{
  "conditioning": "class",
  "hidden_act": "gelu",
  "fused_qkv": false,
  "patch_size": [2, 2],
  "positions": "learned",
  "max_steps": 6000
}
Rows from block 3 of a small class-conditioned image diffusion model, named by matrix and row number. Rows with one number within an expert belong to one neuron, the router's apart. Each number is 128 + 24 x the weight over its row's rms, rounded and kept within 0 to 255. All counts start at 0. After the name is the row's rms in percent of the matrix's.
Before each expert's rows are labels from the 100 images, of 14976 (inputs lightly noised), where the router gives the expert most weight on average: "top examples" is what is common among them. Only what is clearly more common there than usual is listed. The data: rendered rooms with furniture. In brackets: how many of the 100, against the usual share in percent.
# router: slot weights (model.blocks.3.mlp.router.weight, 32x128, trained with AdamW), inputs 0-127
# up: expert up (model.blocks.3.mlp.up, 32x64x128), inputs 0-127
# down: expert down (model.blocks.3.mlp.down, 32x128x64, transposed), outputs 0-127

# expert 2
top examples: window (99 vs 59.7); white walls (55 vs 7.7)
router.2 091 [144 127 126  99 128 177 126 186 173 145 115 155  91 153 141 186 169 123 116 135 137 156  94 164 107 107  91 106 154 129 127 162 101 146 158 112 107 114 133 163 117 106 130 142 118 135  70 131 173 136 103 126 158 153 154 112 144 109 157 146  95 158 138 146 107 129  88 113 147 127 189 174 134 114 149 139 148 155 117 105 108 119 146 129 115 132 153 101 143  99 118 117 129 120 158 123 121 155 140 110 117 149 138 145 120  95 151 134 155 105 148 141 158 117 177 152 122 130 127 109 148 143 130 115  69 133 130 106]
up.0 092 [131 141 124 139 164 126 176 190 125 144 113 119 137 145 123 159 159 116 132 137  96 169 115  75 178 105 114 165 140 136 138  92 174 153 101 121 144 159 123 129 157 116 116 149 118 119 122 109 107 122 131 130 103 149 137 155 138 129 104 128 125  79  84 133 138  83 177 120 112 126 147 135 135 107 151 160 114  94 129 109 168 111 148 163 114 100 122 139 115 165 116 106 121 125  89 119 151 169 122 137 144 101 154 128 125 164 117 102 140 142 163 141 146 146  69 115  87 134 133 117 162 107 130 144 156 111 129  83]
down.0 088 [127  94 180 169 139 126 158 190 140 117 154 156 123 136 123 124 135 115 143 143 148 123 129 138 191 121 132 128 122  90 113 155 148 112 108 135 105 133 142 115 132 126 181 147 137 121 160 115 149 145 160 157 123 172 116 105 163 139 135 118 123 154 118 123 122 173  85 170 124 121 123  97  91 101 178 130 128 144 154 106 181 152 130 146 132 156 135 111 122 103 123 172 121 144 125 136 125 150  83  95 143 158 161 151  90 120 150 136 101  77 132 132 106  90 137 135 140 103 110 145 101  90 115 116 147 138 137 157]

# expert 20
top examples: barrel (47 vs 15.2); count: four (45 vs 18.4); largest object: barrel (31 vs 9.6)
router.20 111 [160 181 123 103 125 125 112 100 103 103 123 111 136 131 143 148 131 145 169 132 115 137  96 179  97 105 116 123 134  93 144 158 133 172 115 146  93 112 147 143 126 108 110  69 155 122  90 112 174 159  82 141 133  93 105 122 134 131 112 123 155 151 125 105 117 129 141  92 125 119 124 124  73 157 135 150 101 116 113 136 166 165  86 107 164 137 112 164  97  97 128 110 135 151 132 127 135 117 104 175  98 126 102 172 137 114  71 123 109 123 136 138 140 131 119 101 118 161 126 155 140 130 115  93 152 104 158 156]
up.6 096 [134 142 129 175 130 132 132 139 145 128 120 155 139 137 104 111 125 156 145 124 169 127 137 118 136 149 132 126 117 136 133 130 124 104 163 123 113 154 121 150 128 114 143 139  89 115  83 115  88 189 174 147 164 119 146 124 132 106 119 109 142 113 143 114 138 148 112 126 138 167 109 114  91 105  86 144 111 152 184 122 125 133  96 159 120 149 180 151 107 141 136 129 166 122  90 163 108 114 133 112 125 133 159 131 193 127 175 155  99 142 143 126 143 132 109 176  84 119 148 102  95  85 102 110  84 100 117  87]
down.6 102 [125 124 121 138 160 148 112 136 126 126 138 153 104 116  95 115 114 126 118 126 131 153 103 173  92 131 125  82 175 148 126 131  86 144  88 166  84 144 112 127 103 151 139 117 157 146 146 126 148 114 197 140 134 156 117 126 146 115 151 145 124 135 122 100 141 135  85 139 101 152 126 132 117 119 123 119 130 112 150 115 145  82 158 112 110 136 176 145 125 103 115  83 124 118 106 154  99 156 152 131 123 113 104  93  74 164  91 196 159  90 127 142 172 104 125 118  77 156 129 101 132 123 142 110 114 144 113 128]

# expert 6
top examples: white walls (47 vs 7.7); yellow walls (34 vs 8.7)
router.6 078 [116 122 163 136 147 161 111 168 120 146 121  89  86 116 127 197 114 100 124 144 106 121 147  71 109 149 120 128 132 127 183 125 133 114 109 107  94 135 154 111 116 117 139  98  69 130 103 145  96 132 113 154  95 132 160 133 143  98 149 161 129 181 130 123 138 140  91 109 136 121 144 150 123 134 168 141 119 156 140 123 122 126 138  90 149 122 143 126 111 130 137 134  98 105 106  80 121 130  77 101 146 140 142 160 109  79  75 169 111 165 147 157 164 127 149 137 114 151 155 115 134 103 139 130 107 117 120 125]
up.1 096 [138 164 126 137 107  70 119  82 158 145  79 148 118 129 134 145 109 123 118 143 153 140 112  99 135 134  99 152 140 155 107 131 114 142 114  89 120 132 122 192 137 120 122 153 133 112 138 130 144  99 137 119 116 136 103 123 163 130 204 172 139  99 102 141 114 130 109 146 137  99 115 119 155 104 122 127  91 115 106 154 160 112 120 103 106 142 119 155 141 115  58  71 118 150 142  90 149 128 196 127 135 137 128 157 117 114  86 128 142  95 128 115 166 136 142 157 145 130 123 119 136 162 113 128 130 167 111 130]
down.1 102 [113 152  99 148  95  87 164 105 125 144 149 129 127 154 129 166  91  92 141 135 117 133 149 149 136 100 191 132 125 128 129 124 185 132 138 138 125 132 162 141 130 116 101 142 100 118 153 112 113 122 166 118 144 114 126 148 116 107 176 137 151 115 110 161 144 121 168  96 156 114 100 118 168 114 135 154 141 144 105 115 149 126 172 152 109 100 158 143 124 108  69 189 142 162 148 127 106 131 157 138 119 147 146 179 139 102 124 162 145 162 133 122 162 137 112  96 147 141 127 121 138 149 155 115 133  77 157 104]

# expert 14
top examples: black walls (32 vs 8.7)
router.14 104 [141 168 105 113 158 124  95 120 157 129 167 107  94  97 122 116 141 134 151 139 125 152 136 119 145  92 156 157 143 147  73 131 117 122 121 114 118 146 106 122 110 114 101 170 104 113 131 137 109 105 122 166 111 152 111 179 107 145  76 138 133 145 117 113 143 143 110  94 143 102  86  94 121 147  76 150 167 115  89 180 133 166 148  91 150 136 106  99 133 137 143 129 123 135 157 128 137 141 140  91 139 150 119 113 151 141 144 171 132 130  88 106 103  99 102 100 160 134  93 129 133 139 183  82 135 110 128 126]
up.6 100 [139 149  93 108 141 132 114 153 114 150 148  95 122 107  98 115 128 125 115 113 142 148 146 144 159  99  90 102  71 131 165 145 148 143  48 125  95 136 164 171 130 102 111 125 125  93 113 142 106 120 131 115 138 109 121 162 127  94 130 143 151 152 131 107 128 148 148 119 156 124 193 167 102 141  99 123 121 171 145  97 161 147 108 132 126 106 129 159 142 113  71 113 165 130 130 124 119  87 152 123 136 114 113 132 147 104 100 165 110 125 118 138 157 110 142 158 121 175 121 119 154 176 142  87 114 134 127 120]
down.6 101 [156 137 142  94  86 124 135 132 163 141 110 119 162 142 117 118 134 104 118 154 149 181 151 164 173 136 173  83 160 134 113  91 133 142  55  98 106 112 135 146 170 117 104 126  99 130 168  95 138 120 116 149 133 109 133 176 184 126  90 143 122 128 132 124 128 134 141 131  95  83 114 153 143 186 131 105 120 120 127 125 139  86 131 157 154  93 137 121 137 110 103 131 141  85 141 132 153 139 128  99 153  94 148 112 124 132 112 114 146 148 118  88 161 143 111 123  84 103 134 156 122 147 123 133 121 138 148 117]

# expert 21
top examples: barrel (39 vs 15.2); count: four (39 vs 18.4); largest object: barrel (33 vs 9.6); largest object: arch (25 vs 8.6)
router.21 105 [136 122 123 116  99 146 150 104 175 157 117 133 173 152 103 162 134 143  97 127 150 115 146 127 120 135 147 103 116  56 123  85  94 130 158 150 129 110 128 110 168 131 132 184 105 114 169 103 111 139 134 103 149 135  93 178 115 156 144 125 143 109 158 107 139 129 135 131 108 118 130 122 112 120 119 152  95 132 168 158 113 131  97 166 120 140 152 112  77 106 131 147 114 117  87 153 119 150 166 145 128 156 117 144  77 103  82 122 101 132 110 126 134  99 143 150 150 168 127 101 126 144 107 122 137 150 154  79]
up.1 081 [ 98 145 132  92 173  81  95 139 150 135 147  96 151 136 101 167 148 169 130 146 126 179 143 149 123 134  95 109  86 120 201 129 118 127 106 152 114 125 131 121 113 128 102  97 103 142 121 103 124 142 127 126 148 142 136  96 125 167 125 100 130 150 146 110  81 134 102 175 141 139 129 160  96 163  86  99  96 129 166 116 137 132 124 135 137 153 137 126 124 145  91 114 141 157 129 139 106 140 148 109 131 152 139  94 164 122  91 130 153 159 152 135 147 126 105 121  84 131 173 125 100 172 139 149 106 159 155 132]
down.1 096 [141 143 160 150 124  88 114  82 146 142 134 131 158 102 137 143 116 164 189 133 139 163 133 169 163  77 150 136 161 111 191 145 131  84 103 153 147 113 142 139 139 140 109 160 112 172 122 142 149 158 117 130 132 139 168 161 121 116 138 109 134 117 115 124 148 126 189 102 150 130 152 117  96 142 150 169 121 123 129 151 139 100 141 120 156 112 132 114 132 152 116 141 150 139  89 157 114 144 128 122 114 147  88 136 145 106 138 120 113 137 137  90 152 110 149 142 166 136 104 136 143 182 105 167 113 132  75 114]

# expert 18
top examples: count: zero (54 vs 19.7)
router.18 092 [149 136 138 157 107 107 180 148  82 126 146 110 125 135 151 129  79 109 120 130 164 168 147 125 106 120 112 186  92 111 107 121 155 117 100 129 131 127 117 128 142 118 109  99  88 120 113 127  89 102 153  91  94 152 112 109 111 113 172 126 119 146 169 160 131 154 150 102 151 129 126  99 144 119  83 153 105 109 156 116 137 151 147 119 184 104 101 142 130 122  95 170 151 103 129 161 148 121 137 122 163 119 139 127 111 148 160 131  92 119 131 133 117 105  98  91 132 167 150 131 145 149  96 153 162 102 170 142]
up.0 105 [ 84 124 138  77 148 133 124 104 155 118 152 120 165 168 146 111 127 126 139 120 136 131 101  85 126 124 109 158 142 111 124  83 137 126 110  93  89 159  98  94 156 111 120 195 117 114 149 144 129 102 106 118  96 160 117 151 114 116  77 147 132 103 135 132 133 164 109 118 137 116  72  95 152 167 129 143 100 118 130 140 142 141 120  99 123 106 130 100 141  79 104 103 117 159 105 126 152 125  85 127 122 138 134 104 170 171  90 147 106 124 150 113 130  94 132  99 136  86 117 139 134  99 171 115 112 105 150 116]
down.0 090 [116 130  92 145 180 141 141 115 140 146 143 175 113 126 131  82 155 134 129 130 123 146 128 134 141 125 141 113  94  99 133 150 104 130 112 117 104 135 145 131  81 138 140 174 139 108 125 127 117 113  97 125 113 148 186 116 125 106 121 125 155 110 107 167 157 100 174 125 115 135 179  95 145  82 103 127 160 153  80 152 149 115 143 113 132 117 131 140 134 174  98 133  94 106 108 130 171 104  81 147  97 115 105 121 114  92 150 140 139 138 188 127 147 146 120 114  84 163  95 145 136 128  87  93 135 124 124 143]

# expert 23
top examples: white walls (69 vs 7.7)
router.23 118 [133 147  93 103 117 156  95 143 117  98 162 139 125 154 154 150 138 153 140 121 142 145 168 150 140 133 121 141 114 145 105 156 106 150 158 118 130 138 129 133 128 111 116 100 134 143 129  86 117 168 114 142 129 118 109 124 177 124 124 141 104 174 159 157 117 104  93 148 146 117 166 145 141 136  99 138 114 131 125 108 116 168 134 119 141 151 125 120 146  95 136 126 118 188 141 152 121 143 103 160 167 157  87 161  77 146 126 168 156 112 119  97 125 156 139 106 177 168 101 142 124 156 142  72 140  73 166 157]
up.0 098 [ 86 139 136 157 133  79 164 118  79 103 139 144 124 166 117 105 133 141 133 133  96 120 151 134 175 145 120 162 164 137 149 144 165 123 196 117 115 139 118 136 132 166  98 100 113 147 153 122 105 138 119 114 139 135 177 127 118 121 156 149 119 178 112 154 144 111 133 156 118 179 140 136 148 122 133 135 133 128 118 178 124 131  96 121 140 117 135 129 161 153 110 129 145 133 140 150 111 128 134 173 121 150 147 141  88 121 184 158 116 123 138 101  88 127 150 195 124 149 105 112 106 117 160 174 108 131 144 108]
down.0 101 [127 154  92 104  68  85 137 173 123 135 147 119 130 113 159 162 148 120 150 115 112 115 131 178 108 144  98 146  97 131 161 142 135 127 153 107 113 114 136 122 155 148 147 137  97 113  94 120 119 103 107 132 135 131 152 103 127 113 151 120 143  97 153 121  89 128 133  80 109  99  92 114 137 141 113 147 127 130 100 144 180  91 131 150 153 107 116 147 136 139 104 125 133 107 129 156 167 136 125 124  93 123 145 138 136 104  89  81 156 133 132 192 128 150 104 106 106  75 112  85 122  83 127 170 161 149 106 132]

# expert 4
top examples: ladder (51 vs 15.3); table (49 vs 15.5); count: four (44 vs 18.4); largest object: table (25 vs 5.7)
router.4 096 [157 101 101 125  96  54 150 102 162 123 143 107 144 100 137 151 103 126 126  96 134 118  97 106 140 158 128  91 147 100 126 154 150 134 121 103 123 144 133 141 107  96 151 101 142 144 126 161 154  98 140 150  86 104 103 122 169 113 141 118 122 128 136 160 100 112 130 166 169 130 138 126  79 118 139 126  80 143 122  89 165 126 116 100 167 114 171 153 119 122 169 115 142 142 142 124 122 136 113  82 147 113 127 146 177 168 146 151  91 128  95 121 148 132 143 121 109 166 151 114 114 146 103 154 122 159 142  89]
up.1 139 [143 127 124 136 119  99  93 170 124 106 129 121 118 143 127  71 149 144 146 133 129 129 107  85 165 139 180 187 113 138 146 146 120 155 147 120 117 105 107  84 125 172 127 117 108 145 116 107 108 121 127 140 150 137 138 121 113 129  84 182 136 103 108 140 135 168 131 133 136 168 150 168 160 114 125  95 153 123 113 129 139 156 124 134 122 110 161  98 113 195 146 109 120 120 111 131 147  99 159 147 110  93 146  85 134 127 186 127 138 134 120 115 114 134 160 114 144  68 124 129 154  92  82 146 136 131 111 144]
down.1 123 [159 159 133 159  87 175 120 123 118  80 122 134 117 148 125 157 120  97 101 141 104 147 106 118 142 152 134  92 141 137  80  74 106 104 118 125 129 120 131 113 133 105 141 117 141  92 104 111 109 150 111 139 135 136 226 158 154 115 134 131 125  94 144 131 158 108 158 124 115 134 157 128 150 120 144 151 154 129 136 134 146  99 146 110 116 109 133 111 134 183 167 144 119  90 163 146 128 109 101 164 179 106 126 134  98 113 148 121 138 152 100 136 162 132  81 144 126 129 124 165  89 108 146 102 113 146 141 143]

# expert 1
top examples: yellow walls (44 vs 8.7); count: zero (41 vs 19.7); orange walls (31 vs 8.4)
router.1 099 [121 144 143 126 139 179 101 149 142 166 137 116  93 159 123 149 148 122 116 115 138 154 136 105  90 103 127 132 151 147 114 143 111 119 181 137 122 144 138 138 135 170 148 122 110 105 129 129 106 118 166 108 137 128 146  96  92 122 118 127 129 148 125 127 178 110  99 121 145 125 154 133 125 125 162 108 142 138 144 135 152 117 131 102 114 121 152 151 128 133 184 123 143 116 144  82 166 121 138 150 113 116 141 111 141 127 118 125 152 129 133 127 207 106 109 191  52  67 142 142 159  68 142 141 134 157 102 135]
up.0 097 [ 67 127 125 114 157 130 155  99  98 108 164 138 148 168 173 117 132 142 145 134 141 156 129 112 130 131 150 179  93 136 160  95 164 160 165 116 148 120  98 105 160 153 111 127 135 101 105 137 124 120 141 138 112 116  96 156 122 108 111 173 138 149 142 114 170 140  92 130 159 146 136 129 146 168 123 153 135 122 154 148 129 115 107  83 152 181 150 129 108 114  88 123 124 145 128  90 112 139 184 155 113 140  95 147 136 115 114 132 129 106 134 119 156  96 112 165 148 144  84 129 142  90 114 108 155 111  98 159]
down.0 100 [113 134  95 144 156 151 124  86 144 130  69 126 146 146 111 140 112 102 156 153  83 107 124 118 111 111 113 162 141 122 174 159 167 106 110  89 120 143  99  70 130 109 120 158 113 137 124 102 139  95 137 115 139 123 124 127 141 106 132 115 123 118 117 128  87 151 158 141  87 136 141 125  95 131 104  96 109 117 144 131 188 142 125  87 148 152 126 123 142 178 104 120 128 118 150  94 135 145 161 119  94 144 154 140 136 117 132 141 110 121 152  99 128 120 186  97 114  78  56  98 132 109 123 120 108 109 121 142]

# expert 25
top examples: count: zero (51 vs 19.7)
router.25 102 [143 133 130 159 157 106 184 160 130 135 106 148 133  80 139 146 124 109 115 130 118  88 148 142 141 159 118 131 141  99  82 120 147 124 120 122 143 135 146 137 146 134 147 119 143 106 116 152 112 127 188 109 167 147 120 141 150 110 154 120 150  91 130 138  91 110 137 132 109 123 141  96 129 106 104 174 105 130 180 118 162 122 109 184 103 130 101 128 153 132 107 139 124 117 115 109 111 147  88 109 119  83 120 167 143 120 132 128  99 166 123 126 136 151 107  73 145 171 192 117 129 142  92 187 131 147 111 138]
up.0 091 [105  99 129  94 174 131 124 134  80 145  99 125 135 141 102 117 105 130 155 132 152 138 111 147 155 173 141 117 108 117 134 121 133 132 122 125  71 135 107 151  71 198 143  98 108  95 117 107  96 146 125 147 122 149 122 145 172 127  99 141  88  81 160  97  94 124 160 100 112  92 124 144 149 114 109 127 189  75 116 113 149 140 128 170 153 101 140 108 119 160 132 144 118  96 130 105 137 112 143  86 105 146 145 121 139 160 136 108 138 141 116 117 110 133 113 147  92  99 126 123 141 119 104 114 142 161 135 119]
down.0 095 [128  91 156 130 104  77 108 113 165 120 133 137 114 135 119 129 121 125 110  90 140 150 121 138 143 143 125 116 140 109 178 135 128 111  82 125 126  97 140 140 164 105 153 126 108 162 112 142 124 151 151 150 190 146 140 165 142 134 117 122 138 133  95 114 175  86 108 127 136 124 141 133 129 120  84 108 111 113 128 155 120 117 145 174 176 148 122 105 118 119 120 130  92 156 137  92 153  84 132 157  96 133 115 129 133 130 140 107  92 115  86 119 119 109 111 127  86 201 159 148  75 126 129 142 134 114  85  87]

# expert 7
top examples: purple walls (62 vs 8.3)
router.7 103 [ 95 153  93  94 125 113 134 138 142 120 115 128 166 151 148 182  90 102 123 104 150 168 142 136 191 135 171 114 133 111 187  96  81 125 174 131 130 118 123 119 131 159 130 112  98 170 164 122 120 127 141 145 156 117 156 131 124 110 160 152 152 160 135  98 119 106 102 156  96 120 138 122 130 109 115 143 112 136 144 119 118 127 120 117  90 159 158 126 133 126 128  84 110 133 144 132 149 137 125 149 140 157 127 110 119 135 127 159 148 140 134  99 138 149 167 160  70 134  53 153 122 130 145 146  95  97 138 120]
up.5 094 [108 160 133 147  70 138 107 115 161 124 133 150 129 127 127  78 142 129 117 112 125 101 100 111 137  76 110 134 133  79 113 152 144 126 160  97 153 166 146 139 102 123 170 156 121 127  96 141 168 135 119 139 108 138 109 142 172 137 126 129 129 180 178  82 165 176 110 112 106 118 127 133  75 118 131 152 153 133 152 154 107 142 112 127  98 113 134  96 127 119 136 107 121 126 113 126 110 110 166 121 106 150 149 182  77  87 105 136 122 137 105 131 166 167 151 133 157 132 140 125 146 141 142  97 122 147 141 155]
down.5 091 [115 104 110 133 120 122  82  79 108 118 152  88  91 105 129 133 152 131  80 123 123 119 109 105  96 136 184 102  60 132  98 166 164 144 152  99 166  87 138 142 138 144 162 118 149 119 118  96  90 145 113 147 132 163 127 144 123 127 123 118 125  89  97 142 108 127 132 121 148 117 126 172 101 113 129 176 124 161 114 112 147 121 121 124 157 124  85 171 103 101 161 152 147 121 122 109 103  89 101 113 106 114 118 157 149 110 118 127  85 134  99 141 139  88 132 106 130 114 138 152 112 147 100 101 137 111 142 146]

# expert 26
top examples: red walls (25 vs 8.1)
router.26 116 [ 99 150 101 126 140 105  95  94 133 133 134 143 101 133 107 100 146 150 125 167 125 163 151 133  98 105 157 101 135 133 134 136  75 115 152 142 165 173 135 117 126 111 139 123 134 159 173  61 155 104 130 131 116 142 106 122  71 153 121 147 141 122 100  88 127 155 162 111 153 153 104 171 144 139  91 137 138 124 124 128 122 110 120  97 141 168 136 105 108 148 171  98 112 136 135 128 129 124 143 128 126 152 106 130 117 115 103 151 127 189 133 111  88 134 128 102 108 137 148 125  73 136 102  93  80  96  95 113]
up.5 092 [132 113  92 132 162 163 159 138 132 136 120 130 122 134  91 119  82 122 129 125 165 132 117 125 139 185 141 169 108 187 103 157  98 118 153 141 153 120 129 112 127 169 141 108 155 103 136 119  92 122 180 148 126 116 150 144 119 128 126 124 105 118  52 138 122 102 107 111 123 116 127  83 149 103 119 104 138  78 103 157  83 153 127 123 152 148 125 105 126 101 155 123 131 127 115 130 147 132  92 112 139  94  87 139 174 141 152 139 124 126 140  91 109 109  98 112 123 103 165 109 124 172 110 153  97  95 106 126]
down.5 089 [141 123 167 159 135  87 104 127 123 127 154 125 149 159  96 106 126 126 101  95 123 138 132 101 105 140 145 146 174 110 121 131 121 107 164 132  82 142  92  97  87 110 129 119  93 110 110 143 160 160 122  89 126 121 157  95 107 120 128 122 161 113 177 131 129 206  88 144 121 156 143  75 116 129  87 108 156 116 127  92 160 140 130 104 128 146 136 132 124 137 171 138 143 112  88 144 148 127 133 122 124 154 165 155 124 173 104 108 129 103 128 105  99  94 123 126  92 107 131  89 125 150 122 142 128 145 157 102]

# expert 16
top examples: count: four (41 vs 18.4); ladder (40 vs 15.3); chair (37 vs 15.3)
router.16 094 [137 146  96 145 157 116 130 121  84 144 116 139 137 122 109 151  95 152 111 151 130 149 104 149 145 142 139  99 119 145  93 107 125 111 115 166 108  97 129 140 142 122 137 149 127 103 112 127 136 144 129 158 111 117  95 150 131 137 115 112 127 150 123 103 127 170 121 106 112 124 137 138 195 140 128 143 115 201 172 126  84 166 106 134 118  94 115 120  98 118 103 132 141 122  95 136 106 128 152 161 131 144 110 145 143 119  98 119 115 139 158 134  89 111 164 122 169 207 105 128 125 174  86 142  93 114  73 159]
up.1 106 [127 149 131  97 116 163 102 136 139 119 143 109 117 123 149 121 105 134 132 141 130 145  90 110 165 113  99 147 113 104 175 120  95 134 105 118 103 129  86 114 108 194 103 139 140 128 143  97 106 134 129 117 133 157 162 131 122 136 151 178 133 142  99  82 162 134  81 130 161 127 123 102 125 147 149 126  99 167 131 162 121 155 115  77 128 136 158  82 143 134 177 144 107 114 146 122 137 129 126 148 152 154  87 125 165 104 195 143 144 153 114 108 135 117 176 123 136 112 122 127 124 135 195 122 156 131 144 131]
down.1 099 [185 157 157 139 138 122  93 141 143 119 111 140 137 115 119 128 105 148 143 133 114 185 102 160 143  84 144 113 145 122 136 146 124 161  90 164 122 110 123 132 132 147 123 144 135 173 106 152 101 149 133 140 156  87 123  87 101 127 147 136 126  86 165 111 141 123 149 120 140 151  77 119 105 117 138 152 136 132  91 144  89 104 132 150 131 156 109 124 143 156 119 105 135  69  87 135 142 126 117 167 176 110 150 170 111 109 156 127 132 116 107 132 126 190 142 168 134 148 130 135 141 114 101 110 166 165  94 127]

# expert 10
top examples: count: zero (58 vs 19.7); grey walls (39 vs 8.3)
router.10 105 [115 132 129 159 130 168 122 134 173 143 131 150 111 110 129 162 180 144 111 110 105 145 129 158 147  95 101 146 180 156 119 135 133 156 131  99 160 135 137 122 144 173 179 142  72  88 144 148 170 131 141 102 147 118 158  93 114  91  94 121 134 143 111 123 105  88 120 146  93 141 129 137 147  94 135 127 105 132 135 100 164 108 128 151 122 169 115 130 153 131 120 129 151  95 126  95 124 116 165  87 112 107 160 152 150 115 141 112 130 124 139 133 142 116 102 174  97 140 158 145 104 111 129 116 129 165  88  80]
up.6 091 [155 125 126 122 120 126 149 114 127 142 109 170 158 121 115 153 137  93 165  93 153 146 145 160 182 110 193 169 110 138 142 119 115 158 129 137 138 125 122 124 111 122 132 129 111 136 102 116 116 110 155 137 130 106 127 165 181 118 158 108 138 153  95  97 165 119 128 121  90 142 127  75 126 124 154 181 204 138 143 118 129 115 150 155 147 109 125 172 119 161 142 119 131 124 120 134 138 162 143 113 139 109 136 159 144 130 144 107 103  73 156 116  96 149  89  99 109 134 101 133 141  79 129 139 130 160 107 136]
down.6 095 [155 124 126 119 135 119 136 146 147 125 149  89 125 136  73 162 127  78 104 156  92 125 181 163 124 153 101 164 151 133 163 121 133 100  96 138 123 119 127 129 111 113 128 110  73 127 118 137 119 144 105 112  90  78 167 140 127 145 163  93 147 106 114  80 140 157 107 147 140 148 136 104 109 123 175 167  79 128 120 116 131 161 129 125 130 101 112 130 129 111 130 104  82 143 142 119 167 131 147 126 134 132 133 149  79  92 103 132 128 108 161 149 116 105 144 156 123 108 122 152 127  77 128 129 162 142 178 147]

# expert 30
top examples: barrel (46 vs 15.2); umbrella (37 vs 15.4); largest object: barrel (37 vs 9.6)
router.30 115 [156 112 155 105 151 123 125 102 172 130 119 150 111 149 120 103 137 127 133 141 133 124 131 134 176 182 116 110 139  89 118 108  96 108 153 168 172 145 135 107 138 136 104 165 122 164 151 137 121 125 116 106 115 113  82 124 143 152 130 122  99 158 163 156 132 177 144 140 147 135 137 138 159  89 116 173 106 133 141 146 108 137 129 137 117 130 147 105 112  97 166 154 121 139  99 180  91 129 135 132 115 108 115 156  94 140  87 130 139 150 139  92 147 118 168 146 179 146 129  79  83 167  95 109 137  97 124 114]
up.6 103 [160 151  96  79 133 147 111 122 160  98 121 136 111  93 122 121 122 130 118  96 126  91 149 123 138 160 143 108  96 141 117 101 128 109 120 140 155 107 124 154 122  80 105 155 153 109 106 144 135 132 161 143 130 100 115 121  65 171 166 105 138 123  88 119 151 150 114  81 103 105  92  94 105 132 160 125  82 145  98 123 129 126 156 126 121 139 117 133 120 120 150 148 154 175 129 114 131 115 162 118 119 166 142 200 135 148 107  84 130 106 132 106 137 128  85 145 108 129 119 101 128 142 114 133 165 168 157 158]
down.6 113 [127 126  62  65 124 116 163 119 130 149 135 131 167 122 119 162 101 140 137 104 117 136 149 151 134 123 155 158 157 162 155 139 148 106 139 188 171 132  85 172 131 158 144 116 132 135  90 146 149 153 104 127 164 127 110 125 138 156 143 133 131 126  92 165  99  97 111 152 146 139 104 109 134 107 122 125 140 136 134 105 118 103 143 103 111 127 106  90 103 114 141 142 132 164  65 113 153 126 151 152 156 150 162 127 125 140 169 150  85 111 124 104 137 120 121 158 160 108 117 124 173 125 102 146  89 119 149 117]

# expert 11
top examples: count: zero (72 vs 19.7)
router.11 095 [140 137 117 142 108 118 202 155 100 138 154 109 130 110 127  96  85 133 153 110 122 143 132 112 134 113 115 188 100 144 158 107 144 150  86 111 131 124 136 122 120 143 160 131 126 115 113 109 130  77 169  89 127 143 134 155 130 130 129 108 120 171 153 124 143 169 135 130 101 101 128 111 135 122 100 129 105 140 151 105 130 130 137 121 108 101 110 133 149 113  89 149 130  85 127 129 108 118 179 101 141 118 147 119  98 176 153 126 120 118 117 131  96 144  84  90 123  88 146 131 131 136  64 130 188 174 129  97]
up.0 097 [160 117 139 168 110 192 148 111 113 138 155 130 129 123 153 142 160 129 116  77 112 126 136 149  99 143 124 157  86  91 133 134 126 146 138 101 147 118 101 126 129  99 127 134 119 116 146 148 179 102 136 147 132 117 132 134 155 149 143 153 163 110 110 131 132 142 127 117 147 122 146  91 131 139  82  80 187 102 152 109 131 113 115 120 128 120 121 120 105 129 175 125  89 127 119  96 134 127 150 113 109 145  92 157 183 131 155 135 101 105 125 105 118 111 126 104  98 173 131 119 143  69 150  88 153  95  69 124]
down.0 101 [160 114 132 134 166 173  99 100  96 158 127  89 148 153 156 140 149 151 152 155 145 128 125 123 143 107 107 113 196 132 135 129 135 121 111 123 128 124 141 119 153 146 158 101 120  86 156 151  84 134 147 118 198 104 119  99 112 118 117 112 131 128 114 165 136 152 125 156 125 135 116 145 116 131 115  90 113 122  45 104 118 144 128 108 131 146 126 118 170 123 143 139 103 106 116 109 117 112 116 149 108 121 133 138 128 151  84  92 123 109 143 135  87 147 162 151  84  96 115 157 126  98 128  95  88 173 139 128]